python train.py --head_dim=64 --qk_norm=false --moe_every=1 --width=256 --residual_init="scaled_by_depth" --learning_rate=0.0021 --one_sided=true --epochs=23.1 --warmup_steps=170 --adamw_weight_decay_other_params=0.01
Rows from block 2, named by matrix and row number. Rows with one number belong to one attention dimension. Each number is 128 + 24 x the weight over the matrix's rms, rounded and kept within 0 to 255. All counts start at 0. Numbers have three digits each.
# q: attention query, key and value (stacked) (model.blocks.2.attn.qkv.weight, 768x256, the q third), inputs 128-191
# k: attention query, key and value (stacked) (model.blocks.2.attn.qkv.weight, 768x256, the k third), inputs 128-191
q.158:120138138059158111140153097131133117094091122158095146165173124115101110129149115142157129120118126125084102116128141112107117121140116158142108134135128149097120120143137166142139113112122129
k.158:140124118106112120125142116138152128160124155105203139094089136135106089144132122115116127127155197138156128127117075105119102125144127139171118104113134098156146113139158148145164121135117112
q.159:122161147134181115118132121108106144117130146089146104129125096095118114124100139096142139145136108127149136117127141112149124108103129149132116139134145122166114127138163110139130114138148106
k.159:148111176149137137110136105130107102118098130116132103150114131107156182138200133158126154115112126139103099098152154134128134134181126129101127153162139141070131127100116147106114136168098099
q.160:110127117141140145117152110108152137123146126137156154140139145120097108095102142151128142123133161120109141108111136133115120121137114152144136131114149136118131105137140160123119128108118105
k.160:127134149129119101121140134117099117108131140159111088129159129117208144160158135121159139110122120136143170101118125151113115109142085147146101169134112164152152150133130140112113128106111131
q.161:103176135150180108155130164127105112154117093093137119089117125120125129127151116152129145113134109132097170139161140138101141149104105123120075133132095135135113145098130146096117168123117119
k.161:105112130150126138122116130112111151129103137106148136142112148125171145129153095137137098132156137110141110146142094137118138104156127145145107122133164113108092149161150146136132118118116139
q.162:158100143128105134112157122144111131122144141142146128123143127125140098116127123108112112149099149125135102123133143093147163107169180140103111119130155130117120138129110115134149123163129139
k.162:115111164167133134156108092142123145117122117106160113151142097134191191129162122140140122152152103096147148121173122153147135151128116114117098129127112126110161136089121160108128144126136121
q.163:124141141149138094135162117147130131116091109152095114133153155139084129166164123151130126147135129149103107103143108135126129118147135204131129125148102136095127083086121109107081159130131138
k.163:163147143135159112094122114147084144132116101132088091102121133153136152126114122145114122155159122168135147108112116148142144127104087099125127134122093163111109133132101147098111146148118134
q.164:140129120140110124107131148096146134131136133136167151125104095148153145102128126097145128131124152125120109128096099131124111094112126135133143105138135150168128144163154147111120098157120119
k.164:155095133113132121096122125121141140130173136077184098100106114143216186125152129164114107086138168136131191107162146147173133104133101119128130120164106165167148150103157170096123123096115115
q.165:135118108095084168085106124089129166154168182117121155138097146144151131141108133128064084111083158163159157122092103127150145121169119168119130129117151141163103157133118120109120090157130105
k.165:160102105112102163109076172110139136164172163122163178096133148162085052118090143091103088133136170168169108134116118151158131088137156107136165126119144098177140121161151098167162123106180122
q.166:122153145241109110125129164130140134164138154134189170117065064142126107072097167102065147090138165157148165153111092115127128101079158167130114116129120126137132157118144139129120130136134121
k.166:155119122128133144146145111110098111114125127121144108121163111124176198133205104124127146091154111103124157131130156173153137133114087113142139165126130179130139137150127147120102149139125161
q.167:147129103094139122097129135141105160102137129155144127088110099113114116107111106139125108119153131158111127168117141123149126140146129111136124158128124130186131124150155140142136134133138110
k.167:111137080106124152137115116106141122132112152106110177140129123124099100119120108103169161124125137124108074112094119088132123149114122139117122100115142120108127133109123115129173122092148101
q.168:138149121130173123155147144154116082139101106161100125131138091115101141109131122165119115122130097104091138109128114181129145137149093159118105149171116160172126104124129159142102131142119146
k.168:157103130156101152123140113152104135103142155073118129087122147118186187135179150120097108138123140134128134108128137137137141091158091100164129122138137164133147144136154137121103147098129146
q.169:099144144145171108122156124150140111149137113113143101087113117116099098126150111136157122099123099103055161117129110162113118146096131158108075170127130121125153135108139136103120147109119107
k.169:104137144137137128128150121116116114081119104133132076144124132084136216154195095160171164148161114109091098124138124155146152101105106122101083141160121150104140116109085136133123127134081132
q.170:141145124125125121111110144145122131122152108104159139086134139130176138147136156131136146137118115076160114153114125142126124128144105142126156111155086151105129126134138120122120139146127163
k.170:139150142157103111135091156127138134123141164139123132115120157111166065087083126109112149132126163104122150170141129106172090109146098120152131120122105141153143147121127134144095125143152133
q.171:148145133131089118118137120126173125151104128119132094101133107128143159149139160101053103147097111111137131155132105105158108148121152105163140099102094156121139144149142112119163116130141155
k.171:135083114099101154128128120067168152129175175113068195075122136179154139103102141136088082108089178125145140184093109120167117094108153108143172082108129112132159115167190094135150088114198093
q.172:117128157058158108162170090140117096091102105145115124170163155091104139142152114117146124169120115104080113105140137148141163131191112167081136126144123133120110110119110145095072121144095132
k.172:115143134148161105145156119139078130092115097108124099127144109075159161152103098178127154148164115140106131092144120171111163166156102117107077164149110133137091160091129165131125137135097111
q.173:139113146086137112135147133115133140120115158135150108118149141131154142156133113156119139161134121133132099136102118117096101129113140082133129114101136162089120122133131111155142097096103122
k.173:170103106146125139130146126106127138145147121123148126150106145142137179133134164141144099140126174156143140133152090144145103113165140152164109111142097135121174104134169137116135124145157157
q.174:141164104161125137128129138117158098138104155101145125098121130134104122122119129108085115140166135139124127143113123125114106144088153100122119157125117121187159098125146143140114130167126137
k.174:130104119153161138143126110151112124121120109143060103124144133098082134130145122128172127115138083085142099111123135157118163153133113160106152147115097128132133123096119100092107161163101152
q.175:143097104098113165102169148107116169146150126151124143108150103115097109135098129122117101141130151152129100091106129114107127096128120147137101120105148116164142178120149104137122102153107108
k.175:104118107150140121109133131148114116136128135144125083160156141141132178142202126146140115152131108107145141138135151117111157103140117115134139147122104173125155158138140155125102096108101142
q.176:110169150133172131156151144170128103148130099159149145134130100135098122154143132126143156118116132097118116089124156154107145131139121122116118160147110127115111147102131158121095162145142124
k.176:125098106117142104139114140112098156129163125092170140103147135110141158113122126137122144097125145088116173122145135149125126110108130136104139122141152144128144099125137118143164123099156117
q.177:132118123082142145106115143121157106134120134155123126150103139129129105146142134130135134124154146169125107147121110146151144131154126188140137133108162101123144151104103152114153131136140155
k.177:131118124129111127144105139143125136113115174107124140127138137151137119113092145151143143119166147119102126160124119142120145136108101160133122114115122138168124138104140102118132153109122141
q.178:144103103161114160108136169126145137142170146089129167081076077154170125090111136092099093104180129131114122126134101099163093087114185145153106142141146126183136120151127128109130107119149103
k.178:102138127171117138131153143131095140123155133124076124141146108135112154133185153120140110138114112089106133173129139129121138137124107139127116117108137178079147121162129143124102115151117150
q.179:120161152192191112141120122124155116139121120147165126065091129124128120101119142158144152107198135159112165141176126163129120113108114137134070159131125084149129124138149132145169124113142101
k.179:105121133153104147112149120146104106127119145139112111117124147116097118106175118121144121114115120134097096114104118109102131155102161161085143153115158111072101117152120107132120149110124138
q.180:159127171154150121138079142161143099107113132101123104078128134145150148155140136154159121148134145132159154128170145134155122144122128122141099145139098106135120154092128157104127122139120157
k.180:126145117129128117115150118126141138122104135096105118121105141151141128124114112105117124140099161135162119158120140112159128139108157119164113134137134149102150089116160098160162111123135135
q.181:146140099083139156104139151089097112120112152127160131164105165124144185162158098151032114137053089147135100157100144147102143167141129086157158081123120195099125123126125107111101103119121151
k.181:128134129122151096149145147158122098137138145126171182086127113109109095120066140139132127126125089088150107142121084105114138136120142135153138132143142112160133115123124142108133139174144142
q.182:179079077216105176051059196126197176187197150047204163085079097174184108084080142093091074104184172174206205147072102087213050093087207118160141148090173085178178189148155089180146106190154074
k.182:143102097097129145086126116107115150137130114110126127141150151131138115164173118123085128122096130133121105109101161114107112138142152094162178138109156123126160114122155148128115092111131081
q.183:111090120101106163104126103081109126156147136082150146183134140107116133145103139119131108139134134123117092137120119122147100164169133137145167110095104170130154139154146142121108129133094148
k.183:111154133139130085118097110122111132108105144149154132149115136129144155142087136126148158117154102122130154122145152143107160126150099104135107137151114137107126132116108124123103139139133128
q.184:138099113168088121136108149102118135112128103108118139131127104102134113142105158110148139128143151134142161143101157108150099151111115130136157138136122106142135119145136107137138108119109130
k.184:136126133104085175105088164116157139137128156142150156102108120154120071116096128081108125132109176128118116166133103101158124074076149111153156139086142113168135131152134095181120100129184131
q.185:138135159137140139116141139167101092106157136114085094111093106142138095166130160133128115109142098131144124116170075112104149155138149170116140159145159113100130139145114104122134157131154135
k.185:117148154123115131130149125150144106102131100157108146128145161155116131134123137129123146146152124118087105137130139112140134167158124109103119120101140150111132113101088147135139141123128124
q.186:122086111169094155129066122123131158149145139108146148099116115096176126121107098138105109088155176125167170156124157103141121113131091100134160131105095147119135149116157120152135123165113118
k.186:161111103136105132102077138108143170142156142087124130084152149147109072093078151109102121079128142097155149156094096113119069106118116126169130087088161104148153117139147105176125100099171134
q.187:120168195078171086184124086159109087133128117141139088152140116113138140170117138137124173144127089131072094122156136151117141173122086152116107107142117170102127120084107143074129137118089118
k.187:114111113118099110148152159112134126115111149136107112140108158135092089134108143103111116110118148123122080126105126112116111106112160108144129127141131091112120131139078138119156137103124130
q.188:150119119146124125109094166151130142124150139109160110077118150147122102136107160132123104127143144122153132141144119161154105105122101119160101136116143159173113141126166141130146135139120126
k.188:137112132090125146141109152104155122134146150122162136123134135155131154132154162115108143115116162142131136121102107105136118112135125145132115107134107111115131097141133151135164101128115114
q.189:132110141119144122154151122159138118124132115140123130132128122128133138167145131155127134116114131135152111119123151156134151148150103129104109112147123122129106152119137128124103138115108157
k.189:124114123133128112133116144158143108120139103126141138137118122131078131133141105104148151138105081143133100140116130116122153145151110153124141155125135159137138135116107101104142139097129111
q.190:128108099124096152092180153111132127152127142107141145122095093120148107113099123102139133147124135151128119124127069093137124156104151156153121122131146146140121128166146123141124092164106109
k.190:144135092134135123097144120134135133129119115129137166151152114113069099120104143122136141134091115091141143146110124112099119133128126136139168125097140134121098109144160106125108125120145133
q.191:143111119113083153096131129116142137114155115092101132148165146097127116146121110112137098113117122082166128139095130090156106157151092146158130139124122089098135122105130106144126124130145168
k.191:089112101078116164127099149126148141138099124133063139100119121141077120090127121125142115136112153157149142118112108081119083125091161077118151118128158127163131080145128109168152089144113140
q.192:104129108147118149135093111149134125156144134156148135151131115105137082098092128101131104116137111127133127115147141109130143102100102177101128152140130106144110159139156140104120100141154103
k.192:140126122152132115149145099111119131148142098148143170154133151143138133115140105137146151124134098113117137110144130149111118150119136127120105122112133109148116125134115114115112141123084140
q.193:136113130131162155109113135135150104122116127120123105135125146170137144108124122137149110147135130125146124164115120139140107152132139115129144129124132110076114114133142138138113139121118140
k.193:140118125139143141135112159128147119125153129107153119104112105099096075112071133093176109145139132126125130116148107138153139148126151169153126119153147093156110156108123127153110128118126114
q.194:159121153131117106090157119157101111098142125110132113111120119105153125130156133111153131152116150121135108155139150133126123139161139145130137143125106149138080142134127142092139130147139108
k.194:113163126126147118152133155134131136117116143130120153086114129108119088117095131138146132125160112135142150138154131128141143150180107141113125157141126111166109162112113155102101123164117132
q.195:152109166142147136119095110156095117138113145091091101147107123095165116152115132165141150117120120157119149142141146159131117142123113092092136140136152127094082153103137154113129148125128168
k.195:154172140147130125124111162149132124124139109105255149105122115106129101133076136150109131133158163124127153138133114164138099135157151120131133120132117092181127155128146139147125134181131097
q.196:119113121172123123107145118112130126157124112131121146127116119143124130126135142114144147135143092105137145103142098147119120121115148165103124147111131109148146100143106088128121138108153140
k.196:105110143155095117111134130123132147143160135107203100125146126149158183129153148129110119090102180146142139141155107146154097103091120110129154149104109100108131092153146116108134140110159121
q.197:080109114143139117170131131101129120158127123143124149124167162160133099102139146129136121131077122102149120098098110109080175131116164119127159120135156119072134094092097098136121125090144139
k.197:102135115114145141122123139132125140125123093116075079146122094121139128100139113121145107135105130135141118124108127119127138119118114105106138110165106140097142108110124124122118135130107145
q.198:121102099110101142107121132119090148104114118124104152148175188119129142123127150127168131142122111159132098152137142107139101168113169106127162106126119129095151079124113107143114144111111122
k.198:117114102121119151110148151115115123159156116166151101131118118124134125085134101139144116116104115157133107138117133153102112144098156130152134133122128167140123154155136114153166117142140094
q.199:144152148124139119134075143121108122144158109086121147139112144135125111122115115143102130134117140121128148114118120153105096128133091095110153118165093094112104110128115141108098151130159121
k.199:123136151122114115157105127145154113146131157101159102105119087106140133124063138111100116149134137118158165141125131119170128098128088160121110145133134109192113164145108157104091123130139141
q.200:119129089081110146164071119113125161157141128111150174142158123159139113122098123108146130133150114111109102118118128144134109134114107132117131111109104138148197100138122131155121092126149134
k.200:172105107119103168124137150085155163121147133122151122124135132113156169134169167117137101133089198110153157142136140127133115074119132124180168098099087166111170104130139144125163107095137190
q.201:125103151150138130139141139114124104086129117092117132136134110099126132156149091121143105144110137149125112151123180133149102154159130115123113129139131158158099129138122147145129117146122149
k.201:141154120117134155149155150116103146127150104126121134091127109161098067126073114100143100159131109160122111144139138122121141139152147115114114144126128157143132119135136100105132101123130079
q.202:155105135105130126093089127110143129148160115145179131162140122119117132116104133150156118145134124082138100158131143094100131144131122154136156124124115092128142138123149070156098128128156136
k.202:119131121100100147115121143117089119154141139145152149126138135122129131122160124115096128127093099140121133158122137109122107128096130127092154127093146130136127082113150097126140138144111096
q.203:159151166111126148149090148133140154162190141127121117099131083118142119115097114141099122137135123120143137163121103121134097127106127128162102129139096146140149163146122127145122122148130141
k.203:098133140139142136134128093120100135089125107126054147149163094094142102124093109129107143160144100119129121132101145127139160124154109102124116151121146124131123162113124162112135122128084147
q.204:127104103134162113155092103136147120134115105135110125106099122141112101142134139129122138131089108126120138105107129119117128131118160126123172103135133132111127082152125081128128138071157151
k.204:110118143132124124115105128144107151151163099124195122121134096148153095108113127110140151122124141129114166144113151133137133128107109105100129112136141117142108118119138116109134112136120144
q.205:108105130173135101163167095129113109109113096134119103136133095157110167121123121114090149172085091169083121076117163150120176144118149123122112133125144185096108120168111134100076163099138123
k.205:133136153108145102133125119117106098112145129148058129115158148115077088104128156116137135154117134127117116150153141151116125154127134153139092121126094158133110135119099111132096158166135142
q.206:110124149132106135123109132113126126126127117118128150124142134130112165127117158124111112141157094115114104146121148135129128129150134148139145104133156098116126139128134101145142142144137123
k.206:100094130155118131149153129120100119145113135151097137104151127143117131134119153121132111127096136141123093114112126136150125131095128126133128135141120155113140132134175087147164096148151142
q.207:139112124163163118132126146142123127123133111134171128110102123098130155127120140130118158136102108126137129121160128131154104106128147109132091109124144117151107132118116091113116112123147139
k.207:140134110146128156138144122148151097126114143135136149130100108109104102127095144114133094148114103084144128124102151131141087135137107163131121145156137133145130163104135118139108110127111139
q.208:141136092093095124111091127140152120132146122126128106113132122123124134153133155145156103092125130142104129102143098097159122109149098115128113126110128115153118114138142143117161114138116129
k.208:153135121159124094125111143127151149122133140141214104122142115099179105142131150143114131139145171131160150122161111130143140124115111149100101126111150147150125107131110165135093111139109132
q.209:132141124107102128135103135142140164148141117107159136175130106123155105108121145153095139141138091096128141114108102104145102101121114149144119096134135133154111117120128125142140095100114109
k.209:156132129106133134148105155119129139130131111115168101139105108108129091114097130112127102154151103131149132144139137148147127118128141128107137125105149117149108120136151134108114115160129126
q.210:124126139099098123130140101131110143109136126127102124107121123110143114098156134095133111126137150133100151135142157135158144151116138095112095107123104106140098109155145149116135112130100107
k.210:120158147152125118167122166125144127151156119111089166096137117108121098140128161111150127136121150130153129094120117149128152127139102139133133117108125147152119112151123137122136141150118138
q.211:131147127133151101095155132107136107161110115134132157121143124162123085120104104098157116127126139119128147113130130104097119145125162127111092152108141108126147143117109119138116139140155084
k.211:125124102071113149157098149140107136160124117138110139133105124170116157135130129123134096137113169168149131108128122137124104141134139147130155153114163103120102111132089102155155116114173124
q.212:093129132112096132164123102118107155121171121106152135180121117111145152131098098143134138169117104103167127115111124149135138138130101110119128122115126121131164129140132109144101092102130113
k.212:113146167107119108151127144148112144142149109124154106130078121158113129114120114134108114156117116143119138151134141113162118102156136139135109122137146103181147122147140134090125121135140098
q.213:115121112163113110141129102128141103108135107124133099099135137116124117133136143171134116119137116133125118102164158120127146120104127103123124124135151148073094129080138160143103150147116139
k.213:136143147115164125142138106129095129114112129142104115104128096113111135152100102132158122132119103153079139095113130123096137161120155160100119130151096141118126179103126121105106110152112120
q.214:104153130220154152107156134120157124099106124160146131121109084134112104161122135111112136112170148170096130129108131099111108096119150146106127153111151156119122119147111123102115137118129115
k.214:139106100130134113127094147117093117122163097105129103119149151113151170123138132100113149115136155129102138139122143113118112129099151155117151112120142126124144128147104141122151119136128143
q.215:161125147146150132116136110130122112099112130128137115127122109144110168148134085136139115125112136145087134110117175122149122140157114149122119158126148144092072147118150176126121123141126138
k.215:139140161115137136133167119122110121135124123120141136119091099108122114153074120134112101122144114137084094103131118136126128177113156164111097118144139131143127149090142160100109124142129085
q.216:135104113077085103114104101140137105119150120119125154145151133107099120133118080159206126130140150144131113118139127134110142147181094133101151144154123126109141180121163158139115116133136146
k.216:132186124115153128143154113142114132152134149147201135116130119098129070148092116120129122129147147162101147136131133122116106159116131152128142180113124130132107146142134145127141124124110120
q.217:125142118103101114134078140160117136122101134094134124097122132105140153122153140122116102144146128138132150117167147137132139124100099067144114134160119104138112120127134149112143158131124150
k.217:146141134116137116092108129151135119133137125103184108169136117085148119139151113145150149132161139124151181106161141125145106076144111147130105113158144116125113136093109141107126164122110189
q.218:125138152123127095153106115145149145141138115103151133136132120092116134118134122144103133112092129139156112121116160109117129121108133096151157120107142146138119172137117138128117124139127119
k.218:144113142120152117116113103147123120119116120090175121164108109116138183145153109167114118100170136095169136133154112132153141119133110134131095146151156136120121155139146163097127156127140155
q.219:126153117144132134108159106102112106101123128176135143149129106115093120118127108107169151123119096108092093140135110123093115164149130163106122129128112114150147123114114134152130092144107122
k.219:124121098118133119120116134130156115146110111140154116119113115151115085099107133111168118107136118109144128125123117122114087131145143148117139153152120097153142139100159112157142134149179162
q.220:116143139116121163118164155129151121099126110134139119096148114163149134112143145124109091128126161165106129139101158109136138119117167127133104153119116134109146126122143110131162115167111103
k.220:128118109144123151135136139120102133164127131127185148097149143109143170119164173132123103123154147150127144128164106146148131121143164124136107123148108176135117137120146145115174133117151113
q.221:117149135157173131125149156160147112100111139152127090113107086113116143157087123116098153114143152153117116129101143138104161126135126119086121156123117108176091142132085149102151160096124102
k.221:145144130116137131105130161104134145104115166150113100144126150137116115131131153133138130099126128165136127127125130105150136133159149142111130102091134103125126112130132101155104102143121117
q.222:124098144171119147142136167139158120135135120134101143135127108121100088120112112102105129136123141111123122127129107119118119116105114138135145156139108105174158136155108125145119094109169097
k.222:147101120124091154133140140108115126120113128094038148178159139124140150109176125126112146118129105144115132108096131091104135101094139120130137085126116147084150088166137154116149110100160126
q.223:106101123093096149169111129115146172134132135136141140175180138127145091104111115115123096158113089111139140137106117100143132108126088100149152079119099124146176077105144094150113127067167137
k.223:124130105166139129123131109108149156107104143101166099182145125127189180130169145138088142113110167134124149128107166144154163102108106105142120112124126116119144092117117130097149099085144146
q.224:119146134100130090156128129155114137112144123103150096112126130099142131153118138138126123136127154143132138141121143123107126153120132153140134103151149153134115151094100144119118120121105159
k.224:137101142153153109138143094115116129097133097135074157138137122147103129154147116143124137117154130121110126133114141127111155093121091132110111106150126163113133148125137123136110157108107154
q.225:143122113112091115130069104112113147144131116095178144119164154112163113121127165157163100137124120073185094120127157162116146140116111099144157102153103107094110134129155102142120102116112155
k.225:151103153145123136136149119117124170144083151133119132153104104136148159166141102163081151135108117134158131133126125125120146130121141132112146131125155118094113108151140120094099136112102102
q.226:146131166126139134149121138153124119157123124085104117121145123136149156138147106133164156102130120139180112152156120126135103115148126159162144109141114122185129144092109117110143110125105166
k.226:129135112106097120115112152119119166117120124104189141102130101161172156149110130094074151128123163126119127140137127102128153112104146132120117150093121138133160128141106103118109122114105149
q.227:144139120078112135110091107097134112136149118133108151166144134156143149139149129156104147103099082096141128127147144102125138142117157096111165097141136115066127111118133120153131102123125144
k.227:129118110105130110130137118111125113132116133146156136085103137119108096111089126143106119130139125153127130095155097161125141162137167130124092143158107126180142146104130144152132153144146117
q.228:151143128155119130132128108162151088109133156136102108142125143105133143165136094103126134163087160165115130116147147117169109141158161107109132133105137141051103151122131173108146164147107110
k.228:126166152104154096136127146139098087139121128128160151077127124134110113126071107133111147135127117096128129106129153157126117139134125110107125166158101120128108161136124113148108156154143123
q.229:125085108169108114101151137090142126132146136117145161129122086130112103085112121113078108146157110117103130122097133148147098119118143173106142114102114133212162120117130116127123097135150126
k.229:128126125122118162124143133131091131096150146112000134148151167157121154131172156138115154146103130143144130131111151120139134115112114093138155092123135153124146119143107133112131113091115158
q.230:129134147185113147117121134113114151154131114121135120140110129089154125141126101151079125120096104110130123118136124138157136141133108096130111130154115143111146149113133168152152133128112143
k.230:140138108140145097104139137149117111136148144104124154116149120097128099105101143135116150123126122074149109137126110115104099155116099091125115143158143096169111161147152141121097125134146152
q.231:128104131131151110133101099144117149140120121122142163129140126094137115126133113120144150106147116084129100157132146099098144138153121162130148098102113143117120145112144156139159122157130125
k.231:081163117143166134135129139162106150093124122145063149109149122108117085114106127117117120134155125114083145082127155151122130171111121096114142146149131121115159124126143149128089113174124126
q.232:139157157150095107123123144144111145142142144155103138096120103135116119129126125138159107140154157147150115141106115140126151124162122168145074180148118108162109153143110161135130135152109139
k.232:139112114145110111095143123112104125106137095129068130150139127112086147111150118135145135104137145143146119117136122114120160149116121118137148110127154121091146133159138098156147101107143167
q.233:152121100188134135137135161089157159120125117138131136152122124156119143105108160102125113100137111119116121147120108112127155105082136157111129127131152144143135136168134115114161138142121100
k.233:157100134131117159126115115138112140150103149136135125128180135159144158116179157116097139118101133165124098119106156147129136127107098094115125107118115142079109091089119097159146113134128125
q.234:128127146154160141152141105126114099134108114137158096115106149132123123146116120133150105131113110124099106136140159160123142113097153105130143129130145141092142157121099144140107131104134143
k.234:090136154114136137166112124162121088117100105104155123156122101135093155117163146135150121115145127104145112132116125132108150123147089134139098131159081138116113122135098163097127140154144160
q.235:121112099147164138108151127109123119142098102123094117118107139112104119110111158148156162112150102153090129114136148126148126108094150184111154137123156123109127120129108134133138145139120132
k.235:123126118117154139102125141131104140129120118144146145101150152122094087135098103136171145139115116132112125117133120133130121144109112151115116144129158112132138158111135157136135141173135111
q.236:148154164167125092120146108136144116130132116132135088126161145103132111138152144129139138121121136105118120104153147144157144124122107199123136148105140100102080164095148139106134133156099111
k.236:091121148125104095108160153128143135136128124148147141097130130121144128167110141139119117145152090105126104109106109149098151151146153133097095140144161106133082170133117115096140144162129094
q.237:127134141084171137119112105165116136145109133144165146126162083114138122155097121118144123102130133137127127120132153162123138096105146147114143158142105158056114183094146147098099104157141109
k.237:103151141126160137140135133125120120097120132121129096142154086088102081128101124120122130146150093120096106139115100144099133139120101135130134175117117128104109177139076129089130126150105095
q.238:120133128136107134130152134125111134095103113111088118159122118123154147117162143133155125110129125144121107158160149127119147100107116122126131119129142112066139123145156151154127155147154107
k.238:120151141142140118133103156144132113144144136124251114101135097124133090138102129108140119131146129097093160138154124143107132163122117145150113162121121105136126177097161112103122126174151092
q.239:144150130145132134125145114102160137117143125121132120116122160153139135111130120129120106102096130168132116113097124100142122169154149124116114131102124120093134130160132119154134125119133162
k.239:165110132091156150110134125136108102134105133135195157091093132131096123112135161098168101106138179124121109162129095135125133157092166091117154144153117135126121145128133115144125139169150130
q.240:136125089131127150103137145109138143156135120115141173151161154107144118115121126136154126142116124147141146148102136139105109136084172120105167140138127142108123122153154087137143098113159135
k.240:146123144074104122117166127099098112164125147123197123123132155123126139114121129111150114118105175176129108146140107117150119141116144116140156123150108104117112134132129112146128115145114082
q.241:146114141153150122103142123117134105139134115132136098110142096110099137159112096111119129102158130118118126144116133131136148128134128160138128152146118132146117103114133167151122110144132127
k.241:129133103138117137140127097132150165113126121129000153173139114141098145111175143119109112109127078119102131141084123113099155164143142130132115131111146164107106108170120090152128097122149128
q.242:092142145093144135157132119131129148095166141089100091105111138126115164123140124137086121150165140129136118137119130109131111158153095101114133117152148086192155090129107136103135129116093157
k.242:166104100138116124135132147112150161126133115136174122155128145139148129091131150136127121090138164115164130128119129077134106093110099117118142096113146110164146140166128111150156120114145139
q.243:131138095074101126111095110125154121146142100127145141156148118104122096124128120110109103123117104121157167151106112114103103145131122140139124133151126090133122152118118135152125123106157140
k.243:145106098130108122094108120095109139160141135123102142144112132137133159100118136134124140129109107147138135126100128122140147102105155122105149134118132133112144118133111131140090140159149142
q.244:135154127105124142119136131143127115144144102168146125127161110174098135151122155142153121132116129107107084134139084114087149125100175146105152152148156117061129124123111083128127127123123088
k.244:106145118095119142140113125143125131140134124150225103131121133124136132156123102146148108141135155110117136105098144114151098102125152119104149145135146105111095128136130130138138094138116092
q.245:140109090085139126150157112118100129123087122140123118116109130143106125124127132112165147141150119138127116168115097148115132142142135122138129121140155084161151102143125112152136130130138140
k.245:136119107114121135128136172108132106152111120112255137110114137108116113147135121115172133116141178155110101145130079108170098141124148175135152109165134117130158116132172116121141127174155110
q.246:122149170140159143114153124142118117112139110109145113114148126097114139125139113124117144129120127120154123104108125121120110145143122127097097126133116101099111156123152147099123150152115114
k.246:136132141127149116125106113176116111145102156137172095117139099135174125134157099132105159116152130129158157141157113140106102115147145153129129126167119103126097126097087161126109169161139157
q.247:096128134128124121133139113141133141107145135134102131133155130104136168102152097122132134127129124162132128125132167111140150117130166096132117128117102144118119128103119145152095141114155108
k.247:139137127132157107175100109124110147098152129123045118142125111106117073084111125154134118156095080154095130106097115154137140157157114109104147099100123124175116108141119142117141138117139163
q.248:124124136181123114119139139134120101131127122134126090115116103142141122110143102143132150160154147124145143125142152124135141121165144111138110138141132136116116113126127124099122134124136118
k.248:121115111137108103131109126144149109121126144111122138162145144109165095121109103129128153123147110135095128153140152125137149136116113105115119145137138159109154132156091157104124110094148166
q.249:119130153124146130128129096146132141126128135113089111122111140096159111142138128165149121145121119151152130155170102131104114135131105097145097137148137117126126152141132129133123116102142152
k.249:147125119124123118125105134117116131127107123155254129091119134127126097113090098150153100115164162129119124139121101135156138107145117149106147146128147102164106184105137134103130151172131116
q.250:125138142143101130114164129127140127103124120124129096133098149153101134119149116122105128142157155168124113125117140116112128135120142172123127145131161122171101103156135156123144127131128105
k.250:101143124129129127113152115150102140139124103175047141128143139137109108140120122133135132112101070114130100155121123146123106130120159137131130111134111140150145095146179100158090135121124141
q.251:155114133142139122116162131146128125103117129116117100132141121129114132120154123138119118154142125113130130110115136108146124109113103161100099105122150102097099119127139109138151128099103149
k.251:139160103108119114102108154095122103160147113136113129103115140105114092147141148092113131141115121104123119136126146125134125164124154148155123106140129138141135117112131108114108131166108098
q.252:134129150199112126125118125128129108139153161165107121084123130132111111127126149115114137086133158125115168134104123127150102106118141148108086164122145086107126132129149143105142143127149124
k.252:125097106137123151135094154135149130153127138124152138141136114113148175110197165132145107113132157140170129112129138115149088070074138155148134114149132145095116126162164130138148109106183117
q.253:153147129140147125149132125128123145124108135116095136138125115115145125129112140144094146133116130120149126107165135148147129116174120103145102160126154098158110124111106172099149123133089168
k.253:120151141151130129110102136139129112128106137108104133123123151133178129148119125122115142113120110151143133164118088146121160126131160149126099153115155137098158126136151136142144129142112121
q.254:131153191108175086154134122161086085101095124106085077066127104121112159170165126127090138159120143119115132109148130159101158139164142066115114133156097133110076124101111169073120140144083151
k.254:148182142168172128164124136165168101145129100147154131102088134097102092156054099168108119173156104129111143130137114144149145138154104181116082120172095112159120167102101117109161128156118148